A small class-conditioned spectrogram diffusion model, trained from scratch: widths [64, 64, 128].
Rows from block 5 of a small class-conditioned spectrogram diffusion model, named by matrix and row number. Rows with one number belong to one channel. Each number is 128 + 24 x the weight over its row's rms, rounded and kept within 0 to 255. All counts start at 0.
After each channel's rows are labels from the 100 clips, of 14848 (inputs lightly noised), where the channel reaches its highest value: "strongest on" is what is common among them; "peak in band" is the frequency band that holds the peak. Only what is clearly more common there than usual is listed. The data: short made-up English sentences, spoken by a formant synthesiser in many voices.
# convs0: first 3x3 conv (model.mid.1.convs.0.weight, 128x128x3x3, each kernel summed), inputs 64-127
# convs1: second 3x3 conv (model.mid.1.convs.1.weight, 128x128x3x3, transposed, each kernel summed), outputs 64-127

convs0.41 [120 149 122 138 136 116 169 120 111 137 113 113 131 138 155  53  93  90 160 130 119 129 113 143  82 136 144 129 153 114 117 132 191 127 133 135 142 147 117  81 118 144 138 114 167 102  95 142 132 140 149 133 181 126  93 138 174 146 142  94 147 135 169 114]
convs1.41 [133 136 146 121 160 132 155 147 162 157 141 126 128 127 133 162 140 139 120 164 154 150 171 149 142 141  86 102 130 161 149 130 158 138 111 165  97 120 142 143 127  95 106 119  83 128 108 119 101 156 101 114 155 125 133  99  99 124 108 157 135 113 139 157]
strongest on: reverberation; /aɪ/; /aʊ/; "our"
peak in band: 1000 to 2000 Hz

convs0.82 [138  95 147  94 127  99 104 138 142 135 109 144  93 139 117 108 170 116 140 124 129 195 118  98 130 102 138 105 113 138 151 121 142  83  90 128  84 128  96 156 147 132 159 154 112  73 107 132 159 117 123 161 120 134 102 115 127 131 127 111 134 106 126 114]
convs1.82 [148 143 110 123 111 145 165 110 128 131 166 107 164 104 129 105 133 137 146 125 135  89 140 151 123 158 125 138 122 138  98 139 151 117 154  79 107 129  89 116 146 136 118  59 129 153 135 112 142 130 119  90 141 161 121 102 107 145 119  98 101 123 143 123]
strongest on: reverberation; /æ/; /ð/; "that"
peak in band: 2000 to 4000 Hz

convs0.123 [138 139 101  86 131 141 164 109 140 117 102 126 141 189 143 132 132 119 130 114 154 131 144 132 121 130 152 124  81 153 130 136  73  86  64 162 130 138 150 134  76  95 138 148 144 130 212  99 135 121 122 140 146  90 106 112  84 139 103 149 116 111 151 107]
convs1.123 [112  94 142 139 138 153 112 162 130 120  96 110 138 102 150 139 141 145 164 138 157 120 119 162 139 139 122 134 159  77 109  91 168 158 158 153 112  72 141 152 120 124 131 123  92 125 111 147  63 140  98 112 134 116 125 142 144  86 177 128 120 125 129 173]
strongest on: breathy voice
peak in band: 1000 to 2000 Hz

convs0.71 [119 121 104 168 116 119 119 126  82  95 134 140  99 100 147 129 114 142 155 131 106 149 111 152  98 133 139 117 113 106  75 107 123 120 132 129 127 162 115 152  80 139 157 110  98 122 111 118 135 115 117 171 141 105 142 161 121 172 145 138 110 133  99 142]
convs1.71 [138 142 173 133 180 155 151 154 113 156 140 124 112 158 136 125  97 151 107 170 131 137 141 112 112 132 148 125 104 148 113 133  96 149 125 141 197 119 115 132  93 105 120 135 139 127  97 111 113 119 106 130 110 110  80 116 131 103 133 114 163 154 137 101]
strongest on: voice: child-like voice; "she"
peak in band: 250 to 500 Hz

convs0.79 [129 109 138 136 113 137 142 142 106 136 109 112 122  79 134  86 149 159 102 107 170  80 130 114 146  87 135 153  82 116 145 131 104 156  86 131 154 125 157  97 123 134 168 127  58 119 112 139 163 140 136 142 115  85 161 147 138  99 120 133 160  90 113 105]
convs1.79 [152 142 132 130 156 143 115 141 135  53 147 109 127 111 145 143 149 109 108 131 137 162 129 139  76 141 130 132 138 118 126 159 162  68 116 146 143 110 116 159 135  88 139 131 162 101 103  91 130 147 118 151 133  98 134 107 142 105 161 177 107 156 120 161]
strongest on: sentence kind: question; /u/; /h/; "who"
peak in band: 2000 to 4000 Hz

convs0.13 [120 115 108 145 111 150 137 130 118 131 130 118 135 139 111 128 119 107 124 138  94 129 111 156 175 124  94 132 113 110 127 111 107 109 135  98 143 111 144  98 145  80 112 123 106  96 133 133 176 145 127 157 110 117 185 152 156  61 121 135 158 127 129 138]
convs1.13 [134 114  92 124 126 168 113 135  97 140 116  96 152 134  97 122 106 118 151 165 110 184 141 117 149 151 144 117 156 130 129  84 142 112 127 149 156 168 170 120 118 187  96  94 134 125 163 120  95 149 139 113 107 121  98 137 123 121 123 133 122 150  95 131]
strongest on: mains hum; thin (high-pass)
peak in band: 250 to 500 Hz

convs0.3 [136 121 118 149 154 124  77 120 132 126 163 128 143 138 153 111 110 204 100 165 141 129 123 152 163  76 142 130 106  99 163 152 134 113 101 105 105 126 147 123 109 125 155 151 166 147 128  84 120 134 139  99 106 143 149 105 126 128 109 157 161 133  82 163]
convs1.3 [110 111 138 134 135 124 150 129 107 106  77 130 126 107  88 106 111 127 124 173  92 126 125 131 125 151  62 119 109 104 138 114 109 132 161 155 108 173  99 136 158 118 150  89  68 161 121 172 143 113 119 145 104 113 132 116 158  98 137 128 125  84 158 120]
strongest on: voice: child-like voice; intonation: falling
peak in band: 1000 to 2000 Hz

convs0.2 [140 117 118 122  98 168 148 134 123 184 105 185 152 144 122  94 190 160  64 141  89 115 112 113 161 114 118 122 136 127 123 152 169 152  86 144 105 177 143 131 122 125  99 122 127 116 104 133 134 153 139  94 118 121 128 126 177 144 112  96 125 142 125 158]
convs1.2 [ 83 145 109 144 104  99 141 142 148  74 130 124 115 134 100 167  69 111 161 133 150 102 145 150 155 124  81 111 136 126 156  93 171  72 147 135 153 137  91 158 128 121 197 103 134 120 118 140 124 112 109 115 102 123 130  92 106 120 127 103 152 125 108 110]
strongest on: sentence kind: request; /p/; "please"; "me"
peak in band: 1000 to 2000 Hz

convs0.12 [135 103 137 150 106 110 112 111 119  90 125 121 141 124 132 114 146 244  81 135 140 120 114 128 123 143  82 118  88  87 142 152 165 148 193  95 104 136 131 120 137 152 143  88 129 121 134 131 168 161 151 143 146 157 129 139 146 123 154 149 162 136 125 166]
convs1.12 [147 124 156  95  90 117 131 154 152 145 110 128 126 133 133 120 126  78 127 101 145 108 128 147  99  95 113 123 192 129 126 170 155 120 123 171 164 106 126 115 163 138  99 157 148 167 126 109 144 141 151 113 133  86 139 127 157 128 109 119 121 121 105 147]
strongest on: clipping
peak in band: 2000 to 4000 Hz

convs0.73 [113 138 167  86 126 130 135 111 114 118 105 107 105 134  93 147 118 109 144 131 134 126 129 159 157 139 119 144 137 127 138 113 127 120 128  86 119  88 143 142 135 169 116 154 114 113 127 140 120 139 141 103  92 106 172 153 131 163 122 124 150 119  45  97]
convs1.73 [125 120 155 156 125  80 145 127 162  95 107 110 115 122 134 129  78 163 114 123 102 100 127  81 114 140 109 148 135 159 134 176 104 130 118 134 141 117  83  87 120 111 158 144 103 106 109 140 142 118 121 142 126 131 169 108 154 117 157  86 119 101 141 156]
strongest on: mains hum
peak in band: 0 to 250 Hz

convs0.87 [146 136 122 122  80 148 124 133 131 152 114 168 104 104  97  82 115 121 165 127 165 130  89 119 156 113 162 121 187 161 113 197 166  89 122 132 150 133 131 119 109 104 118 122 146  85  91 129 124  87  91 141 118 101 120 128  85 125 119 118  63 171 129 107]
convs1.87 [145 142 135 139 123 148  89 140 156  79 150 157 128 104 140 166 105 114 127 135  99 100 119 133 100 122 142 154 105 127 131  99 119 120 158 165 162 135 110 105 118 152 123 154 140 119 167  96 145 123 123 125 109 140 169 140 154 128 120 171 130  84 165 143]
strongest on: /aʊ/; "our"; pink noise
peak in band: 1000 to 2000 Hz

convs0.84 [ 97 167 123 136 113  92 157 123 132 117 118 107 129 139 117 135 138 130 120 128 128 183 110 130 107  82 124 135  52 129 130 184 104 111 109 159  35 132 134 114 119 171 123 127 120 136 117 175 111 120 108 150 145 121 124 139 131 135 141 122  87  89 145 138]
convs1.84 [122 136 138  98 158 112  95  94 108  95 128 133 138 135 142 155 153  98 171 119 120 101 126 117 119 148  93 137 128 129 112 129 117  75 163 115 159 123 124 115 160 111 103 121 128  74 143 138 144 127 131 152 130 149 101  97 138 113 104  96 115 149 155 151]
strongest on: sentence kind: request; /ŋ/; "bring"; "me"
peak in band: 1000 to 2000 Hz

convs0.58 [128 122  94 142 132 113 114 113  91 143 159 137  98 141 139 154 168 169 125 121 118 113 152 132 121 119 154 146 124 101 158 109  83 111 115  82 114 140 119 122 106 158 138 134 102  97 120  83  95 114 131 168 145 144  99 126 167 122 145 131  95 117 130 126]
convs1.58 [115 141 140 130 149 141 145 159 139 154 129 100 122 100 123  95 111 136 119 101 136 103 104 143 131 139 100 102 137 125 175 145  87 120 129 154 114 122 148 162 130 139 101 114 113 143  82 110 152 149 122  59 113 128 154  96 114 148 142 140 138 125 149 108]
strongest on: voice: high voice
peak in band: 250 to 500 Hz

convs0.124 [110 137 114  95 126 121 105 104 163 131 127  99 145 147  93 130 137 124 166 141 142 130 125 152 150 132 133 152 143 122 136 119 146 124 134 162  92  92 124 134 172 160 101 135 126 129 149 207 100 133 123 118  65 113 141 106 102 117  95 126 114 167  16 128]
convs1.124 [104 149 134 134 131 102 149 129 116 114 110 125 140 128 162  92  91 134  89 131 134 104 160 155 144 112 101  82 137 111  89 138 120 172 108 131 117 114 123 126  81 122  87 141 113 130  83  98 112 162 162 134 145 126 127 144 150 171 158 153 125 154 112 106]
strongest on: mains hum
peak in band: 250 to 500 Hz

convs0.35 [113  74 123 120 111 125 128 130 153 100 167 121  78 143 130 142 148  78  76 118 112 116 160 126 111 140 109 127 105 125 105 114 151  98 149  72 128 109 118 117 106 165 128 112 140 137  90 121 130 151 135 159 111 133 155 141 148  61 151 152 168 158 101  94]
convs1.35 [159 144 111 109 136 111 100 104 133 137  75 139 169  82 176 112 126 139 128 148 156 143 144 163 110 140 113 129 151  97 134 115  75 139 107 152 120 100 108 138 143 133 107 165 101 131 152 119 128 127 157  99  97  90 125  99 126 118 119 161 123 130 111 133]
strongest on: /i/; reverberation; /ʃ/; "she"
peak in band: 2000 to 4000 Hz

convs0.113 [101 160 108 139 131 122 120 112 122 125 161 168 142 176  97 125 137 144 142 122 107 132 123 113 116 106 181 107 156 132 162 146 109 103 176 158 102 151  88 151 158 127 157  94 143  97  92 127 145 138 124 125 165 125 143 210 100 145 156 136 113 111 110 165]
convs1.113 [146  47 121 169 124 133 106 129 111 108  65 111  95 153 103 138 126 140 157  91 158 134  73 108 102 154 104 139 157 119 101 149 107 170  99 122 109 143 141  81 131 122  91 128 115  98 161 137  91 133 128 154 134 142  97 126 169 160 139  85 167 124 155 122]
strongest on: voice: deep voice; "where"
peak in band: 2000 to 4000 Hz

convs0.104 [123 118 151 144 126 161  68 103 100 104 136 139 106 125 150 117 117 169 109 124 158 101 104  90 119 142 124 123 114 104  97 159 112 157  97 134 135 158 114 116 114 141 105 160 103 134 157 123 111 192 119 154 106 108 123 161 126 118 153 112 144 150 145 136]
convs1.104 [115 152  98 158 141 125 118 134 139 105 132 119 137 148  81 132 108 116 160 145 108 154 147 120 126 114 155 100 131 146 155 102 127 121  83 130 104  97 150 129 105 148 157 117 122 116  81 119  95 143  97  88 151  82 128 152 153 123 141 125 109 131 119 107]
strongest on: voice: child-like voice; "where"
peak in band: 1000 to 2000 Hz

convs0.42 [171 144 147 154 132 143 136 145 134 125 121 109  96 133 126 159 121 104 150 144 141 126 162 150 128 144 110 157 145 139 114 140  91  96 144  89 105 136 128 122 122 146 117 111 167 105  81 105  88  99  90 109 125 148 106  93 176  84 143  84 138 126 134 119]
convs1.42 [ 80 132 120 100  90 124 112 133 126 120  96 163 150  71 136 105 154  96 120 102 140 117  70 132 118 103 141 127 129 116 174 103 143 130  93 150 123 163 142 123  95 117 132 113 126 138 112 153 115 117 119 148 121 133 115 179 151 148 129 122 154 124  87 136]
strongest on: reverberation; muffled (low-pass)
peak in band: 2000 to 4000 Hz

convs0.75 [149 138 141 141 122 134 128 158 130 113 139 159 143 154 147 122 166 135 131 143 172 134 106  98 155 106 144 115 143 141 133 139 119 104 109 158 147 140 115 143  92 100 159 105 131 128 101 146 143  80 124 173 151 136  84 118 100 111 152 134 123 112 136 116]
convs1.75 [110  92 142 138 123  68 155 129 132 125 105 101 115  68 121 148 104 150 124 130  88 112 102 102  53 140 130 135 136 180 112 147 121 100 133 110 150 128 108  92 128 183 124 118 157 126 137 145  94 141 108 109 106 105 126 132 149 176 148 121 104 126  81 159]
strongest on: voice: deep voice
peak in band: 0 to 250 Hz

convs0.112 [130  73 148 118 151 141 112 135 169 139 150 126 139 111 108 135 125 104  81 159 134 125 140  94 130 101  97 125 122 136 137 138  83 142 160 148 103 135 114  96 147 143 116 109  95 145 169 126 101 154 129 138 141  69 139 149  74 103 167 183 118 126 117 100]
convs1.112 [128 154 115 106 100 159 135 137  90 123 155 162 130 127 136 140 122 151 151  92 102 103 117 118  90  99 112 112 130 102 133 173  95 142 111 118 122 154 139 112 149  70  87 128 118  93  99  94 155  97 128 137 115 126 143 108 133 148 120 135 154 103 155 115]
strongest on: /ɔ/
peak in band: 2000 to 4000 Hz

convs0.30 [129 133 162 156 136 144 107 118 132  97 106 150 143 131 150  82 114 177 135 142 115  87 108 127 133 129 148  88  82 109 100 146 155 108 159 138 154 119 124 114 127 155 129 115 139 135 127 102 127 144 122 124 149 146 121 108 154 165 122 147 133  85 149 142]
convs1.30 [136  98 121 178 135 104 141 155 155 184 126 135  89 120  81 142 121 131  86 127 115 116  95 116 132  85 162  96 161 129 139  81 116 123 129 129 114 137 126 159 134 127 132 113 139 136 128 132 106 144 114  92 105 130  96 160 108 112 161 141 105 115 107  96]
strongest on: /ɛ/; /v/; "every"
peak in band: 2000 to 4000 Hz

convs0.96 [176 108 127  98 158 132 142  92 143 128 113 119 154 129 149 126 129  61 115 124 123 112 112 115 118 123 122 137 134 134 112 172  94 132 127 136  85 127 143 103  92 130 130 141 113 126 255 119 135 128 117 131 136 114 111 135 135 145 103 177 145 128 146  89]
convs1.96 [144 103 152 140 119 108 110 126  98 104 143 138 127 116 107 121 133 136 114  94 103 118 117 131 133 103 139 160 119 152 152 130 141 110 118  94 136 134 127 128 134 143 127 104 131 151  77 131 148 135 137 128 100 149 139 101 124  96 114  67 136 112 117 156]
strongest on: voice: child-like voice; breathy voice; whispered
peak in band: 500 to 1000 Hz; 1000 to 2000 Hz

convs0.66 [ 90 138 137 155  98 137 141 129  89 137 115 155 113 131 127 154 138 136 132 134 136 155 143 131 189 143 167  52 119 147 141 111 157 156 114 148 143 146 126 148 114 143 122 162 141 161 124 122  53 116 140 148 117 105 103 145 110 144 132 119 154 103 126 155]
convs1.66 [165  87 116 129  95 123 125 102 132 139 143 162 138 130 114 113 130 106 103 121 127 149 129 143 117  78 144 179 157 123  83  93 129  81 130 109 114 121 127 185 132 128 147 101 166 112 161 139 122 148 100 138 161 150 104 125 171 115 126 108 147 173 118 147]
strongest on: /i/; /v/; voice: child-like voice; "every"
peak in band: 1000 to 2000 Hz

convs0.50 [ 96 146 125  74 124 124 100 135 112 140  99 157 114 132 127 132 157  54 115 134 123 138 125 153 118  76 125 124  96 134 151 112 101 146 110  98  75 148 122  86 164 145 122 146 104 153 106 113 116 123  78 127 158  85  93 144 113  90 136 118 121 152  93 132]
convs1.50 [137 147  98 122 133 104 166 140 130 119 104 108 141 143 129 113  95 175 153 167 153 113 139 135  91 176 123 139 114 154 114 108 131 153 112 145 170 110 123 140 113 128  99  82 133 114 128 131 124 108 124 114 170 180 113 126 126 172 154 118 159 154 108 159]
strongest on: voice: child-like voice; intonation: falling
peak in band: 500 to 1000 Hz

convs0.118 [111  99 107 100  50 159 105 120 112  66 111 155 125 155 143 221 158 111 102 106 142 202 154 119 126 129 103 101  87 116 119 148 107 116 118 128  90 112 117 114 101 137 115 106 146 146 118 139  80 100 129 134 105 144 123 122 136 150 127 135 128 120  95 109]
convs1.118 [103 130 136 132 131 122 148 104 136 106 160 104 121 123 109 103 112  94 174 131 156  91 142 139 162 155 147 133  97 134 103 136 156 141 165 136 162 160 126 103 123 112 139 138 109 142 125  97 128 112 140  75 126  65 143 117 114 100 127 123  85 162 174 148]
strongest on: /aʊ/; "our"
peak in band: 1000 to 2000 Hz

convs0.53 [138 106 123 141 134 138 113 144 196 122 115 111 143 156 108 108 103  95 139 171  87 148 152 135 133 139 119 147 164 122 113 132 115 127  92 140 104 108 165 102 136 120 106 122 100 143 123 138 150 111 108 136 107 140 129 100 135 133 120 131 128 110 100 129]
convs1.53 [109  90 115 107  82 170 129 121 119 174 141 102  93 115 135 136 117 102 137 164 135 148 130 126 120 158 109 161 123 111 108 115 118 127  91 118 119 134 123 118 137 171 121 137 123 129 132 101  80 109 115 130 162 179 107 122 118 174 123 126 109 157 116 137]
strongest on: voice: deep voice
peak in band: 1000 to 2000 Hz

convs0.95 [158 143 140 139  96 127  79 122 126  73 133 114 104 124 117 105 118 148 136 124  96  87 140 107 129  98  91 121 144 120 145 105 149  28 130 111  95  86  87 120 111 162 104 106  62 130  93 124 142 130 133 138 154 124 140 124 117 163 143 142 150 124 131  98]
convs1.95 [139 124 101 154 145 112 127 149 139  96 119 133  86 183 169 135 129 133 135 114 152 119 109 125 136 139 107 116 132 164 147 136 128 107 149 119 134 168 145 128 130 113 120 125 176 127  92 157 128 131  91 138  95 125 166 104 116 165 125 120 158 105 165  80]
strongest on: reverberation; voice: low voice; "his"; pink noise
peak in band: 1000 to 2000 Hz

convs0.106 [102 126 150 161  96  93 135 119 136  95  77 163 140 155 130 105 147 155  95 170  93 131 112 158 124 140 116 127  69 109 108 124 135 142 137 105 105 167 111 127 127 130 144 120 126 176 135 141 147 158 119 156 166  99 138 174  87 175 154 144 132 131 127 116]
convs1.106 [143 140 100 126 129 147  93 131 138 186 159  87  94  92 135 111 139  90 141 124 177 105 134 132 134  82 126  81 141 141 146 144  93 159 105 172 130 119 122 125  94 112 143 157 150 134 115 121 156 162 124 157 177 143  82 147 124 134 127 160 125 115 139 122]
strongest on: clipping
peak in band: 2000 to 4000 Hz

convs0.34 [130 115 129 140 155 162 151 149 141 105 114 118 107 171 115 144 114 113 165 154 112 137 127 171 122 136 119 149 139 120 136 121 151 131 116 119 151  97 182 141 123 151 115 116 127 110 130 129 134 137 119 157  97 146 123 102 101  94 116 133 127 151  76 144]
convs1.34 [118 144 101  89 138 141 128 178 114 128 129 155 114 126 130 132 115 183  87 148 134 107 136 114 112 109 149 142  95 133 151 148 145 146 132 132 118  83 119  92  95 125 103  99  97 112 113 125 138 147 132 113 112 133 129 146 149 126 103 139 143  88 120 161]
strongest on: pink noise
peak in band: 1000 to 2000 Hz

convs0.43 [120 108 156 139 130 137 122 123 174 131  85  94 134 144 136 131 150 112 101 127 135 174 142 122 131 156 171 151 105  92 105 125 110  97 106 118 154 161 116 112 149 150 103 215 124 123 113  90  88 135 135 110  75 117 119 133 136 129 158 150 119  82 121 129]
convs1.43 [129 107 110 134 157 122 182 126 117 164 151 154 120 121 124 111 119 124 116 142 114 125 129 142 116 117 111 102 160 126 159 170 150 114 174 131 118 109 145 116 135 137 126 100 110 126 100 115 114 178 144 167 121 166  78 142 107 142 120 106 110 116 169 160]
strongest on: voice: high voice
peak in band: 2000 to 4000 Hz

convs0.101 [127 125 128 186 125 126 123 153 159 130 126 148 132 114 146 146 120 161 125 109 138 130  94  78 120 134 113 113 124 113  68 121 127 134 167 125 118 101 114 158 104 104 152 141 103 102 127 152 156 108 111 182 153 157 135 150 127 157 138 103 161 142 115 126]
convs1.101 [125 165 112  97 117 100 135 117 112 182 148 155 170 150 127 109 132 122 130 127 135 122 161 153 172  82 128  73  82 172 161 153 121 105  88 150 145 128 137 103  88 149 170 135 113 121 122 120  99 128 121  94 134 105 153 122  94 127  98 126 122 131 138 138]
strongest on: voice: child-like voice; intonation: rise then fall
peak in band: 1000 to 2000 Hz

convs0.23 [110 121 154 107 141 170 144 133 126 131 102 133 134 172 119 130 154 118 110 127 126 124 107 142 121 114 104 119 108 119 122 110 152 130 107 139 137 164 148 123 123 118 165  96 154 169 124 183 171 130 104 148 161 106 195 157 140 111 116 114 138 125 120 153]
convs1.23 [ 84 110 121 144 119  96 137  90  99 118 134 174  99 109 151 125 109 135 107 114 143 144 146 132  89 134 125  82  96 129 158 117 127 117 141 123  94 112  62 150 147 143 116 133  69 157 167 121 123 112 155 135 137 109  81 136 118 118 103 138 129 157 158 107]
strongest on: mains hum
peak in band: 0 to 250 Hz

convs0.90 [116 182 126  98 130 135 161 130 158 176  84 104 102 126 100  90 145  99 108 121 170  95 131 142 113 105 138 128 142  98 116  70 145 108 122 145 140 153 152 170 138 135 104 122 134 161 108 158 134 152 106 131 172 115 136 156 129 101 126 154 147 125 108 119]
convs1.90 [145 144 120 113 141  91 121 152 125 110 150 103 148 141 120 141  76 146  81 168 142 114 138 127 129 141 126 147 111 122 118 161 102  89 146 113 152 104 148 114 161 168 153 111  58 102 123 131 122 129 150  97 104 124  91 140 138 109 108 109  77 147 121 124]
strongest on: sentence kind: question; /u/; reverberation; "who"
peak in band: 1000 to 2000 Hz

convs0.78 [144 119 126 128 128 162 176 146  96 126  89 133 137 121 129 143 139 125 178 119 147 123 127 119 127 120 187 150 152 134 113 165 125  95 151 125 142  95 115 110 127 124  89 158 149 116 132 146 156 139 128 138 163 147  99 149 109 171 165 149 135  72 127 126]
convs1.78 [140 188 131 172 130 126 142 147 143 133 143 179 156 145 164 137 116 128 123 152 119 135 164 126 130 164 149 159 147 147 126 120  85 101 103 106 112 138 102 159 139 115 133 108 159 130 121 105 154 109  96 121 119 150 164 141 111  83  64 187 129 143 113 130]
strongest on: pink noise
peak in band: 2000 to 4000 Hz; 250 to 500 Hz

convs0.103 [132 140 119 120 164 145 156 111  91 119 118 133  92 150 119 149 108 127  75 124 158  95  93 109 153 104 132  98 128 119 109 162 128 145 165 127 128 166 121 113 119 162 119 110 118 150 116 147  73 126  73 115 115 111 131 130 122 132 103  89 136 161 146 123]
convs1.103 [134 126 142 116 187 140 123 181 111 132 143 170  96 154 134  98 128 101 109 103 141 155 146 151  99 120 104 158 101 116 116 106 152 102 109  97 152 142 118 142 150  90 129 144 152 147  99  85 148 135 107 160 119 136  80  82 137 153 171 143 156 130  83 131]
strongest on: /ɛ/; /v/; "every"; pink noise
peak in band: 500 to 1000 Hz

convs0.51 [152 161 155 121 102 147 112  87 124 106 112 133 109 128 124 120 144  40 164 131 131  96 133 124 117 166 177 137 155 138 142 133 115 158  89 111 140  91  78  85 155 124 110 122 108 136 114  80 134 115  99 128 108 142  96 107 142 105 140  84 100 120 152 135]
convs1.51 [120  95 107 133 185 101 157 116  87 126 142  85 123 142 130 186 133 162  74 121 122 151 147 124 128 114 142 133 129 149 181  92 155 115 160 117  97 132 129 147 129 113 143 123 122 109  53 105 143 136 141 122 142 136 116 117 139 126 111 124 114 126 110 152]
strongest on: /aʊ/; "our"; "my"
peak in band: 2000 to 4000 Hz; 1000 to 2000 Hz

convs0.89 [ 94 130 152 168 151 148 172 122 120 135 113 111 150 143 103 122  99 122 146 129 158 114  88 132 151  82 138 132 131 149 132 148 175  91 120 157 116 114 112  86  74 130 116 125 174 117 103 166 120 146 126 142 150  99 111 109 139 126 142 120 164 113 145 139]
convs1.89 [140  79  65 104  76 125 104 146 108 113 123 153 155 129 126  86 103 167  89 119 128 145 109 150 113 129  98 142 111 117 125 145 107 162 107  88  82 125 120 132 123 139 153 157 136 147 149 106 119 132 118 122 106 161 122 136 150 148 140 139 128 147 117 117]
strongest on: intonation: falling; voice: child-like voice
peak in band: 1000 to 2000 Hz

convs0.94 [107 132 120 120 128 141 162  93 127 145 118 181 133 110 140 110 168 220 107 127 107 132 111 121 141  96 115 119 131 106 107 126 141  61 163 110 142 121 120 166 121 108 156 125 186 137 128 138 125 141 128 119 126 133 123 161 151 138 109 115 175 100 107 122]
convs1.94 [148 122 165 139 146 125 136 117 124 118 129 112 135 143 145 151 140 111 156 100 162 140 124 103 155  86 106 159 117 132 166 125 112 122 122 110  90 160 161 135 141 160 123 127  92 119  96 129  99 136  95 113 141 203 114 153 107 136 105 117 120 127 154 138]
strongest on: clipping
peak in band: 1000 to 2000 Hz

convs0.49 [133 111 101 126 139 103 157 103 133  99 122 139  96 113 118 153 120  96 115 120 112 128 144 167 104 125 140 122 143 126 124 139 134 112 121  99  94  98  63  94 125 111 138 106 133 109  96 101 151  86 118 128 134 135 121  87 106 103 142 129  94  86 111 140]
convs1.49 [106 119  87 116 129 152  87 141 114 112 134 116 126  83 172  96 134 140 135 159 158  75 146 124 131 118 133 162 133 128 150  88 147 133 170 122 116 146 145 141 112 138 156 118 133 153 144 118 115 147 111 115 118 121 134 122 171 179 121 137 104 166 145 120]
strongest on: /i/
peak in band: 2000 to 4000 Hz

convs0.25 [131 121 144 141 119 143 122 138 131 113 150 138 119 127 139 147 120 153  74 103 128 121 135 124  80 123 152 103 153 141 148 117 137 134 163 157 123  95 150  97 148  93 130 148 155 146 130 111 138 153 115 110 116 109 152  89  85 131 105  77 130 185 139 148]
convs1.25 [108  92 165 110 108 152 128 120 129 123 125 150 139 123 147 134 133 158 160 156 170 126 150  94  80 163 119 127 130 107  99 107 128 117 154 100 143 152 139 145 144 132 123 110 110 115 117 113  79 133 102 125 158 129 103 111 130 148 120 153 115  87 135 135]
strongest on: reverberation; "where"
peak in band: 2000 to 4000 Hz

convs0.39 [121 130 137 182 110 128 155 134 108 141 154 123 129 149  72 107 103 135 115 135 129 141 131  68 100  68 157 138 109 140 114 133 106  95 104 147 152 105 135 109  99 133 130 125 159 133 164 135 123 172 104 137 109 129 130 116 128 142 133 113 110  80 149 123]
convs1.39 [133 124 111  88 116 130 113 173 106 168  95 110 121 132 150 101 144 161 138 132 126 109 151 149 106 160 142 147 133 127 100  79 139 129 108 137 175 127 114 125 126 109 104 111 125 136 158  83 118 130 141 135 138 172 125 134  95 152 108 134 101 110  97 128]
strongest on: reverberation; sentence kind: question; "who"
peak in band: 1000 to 2000 Hz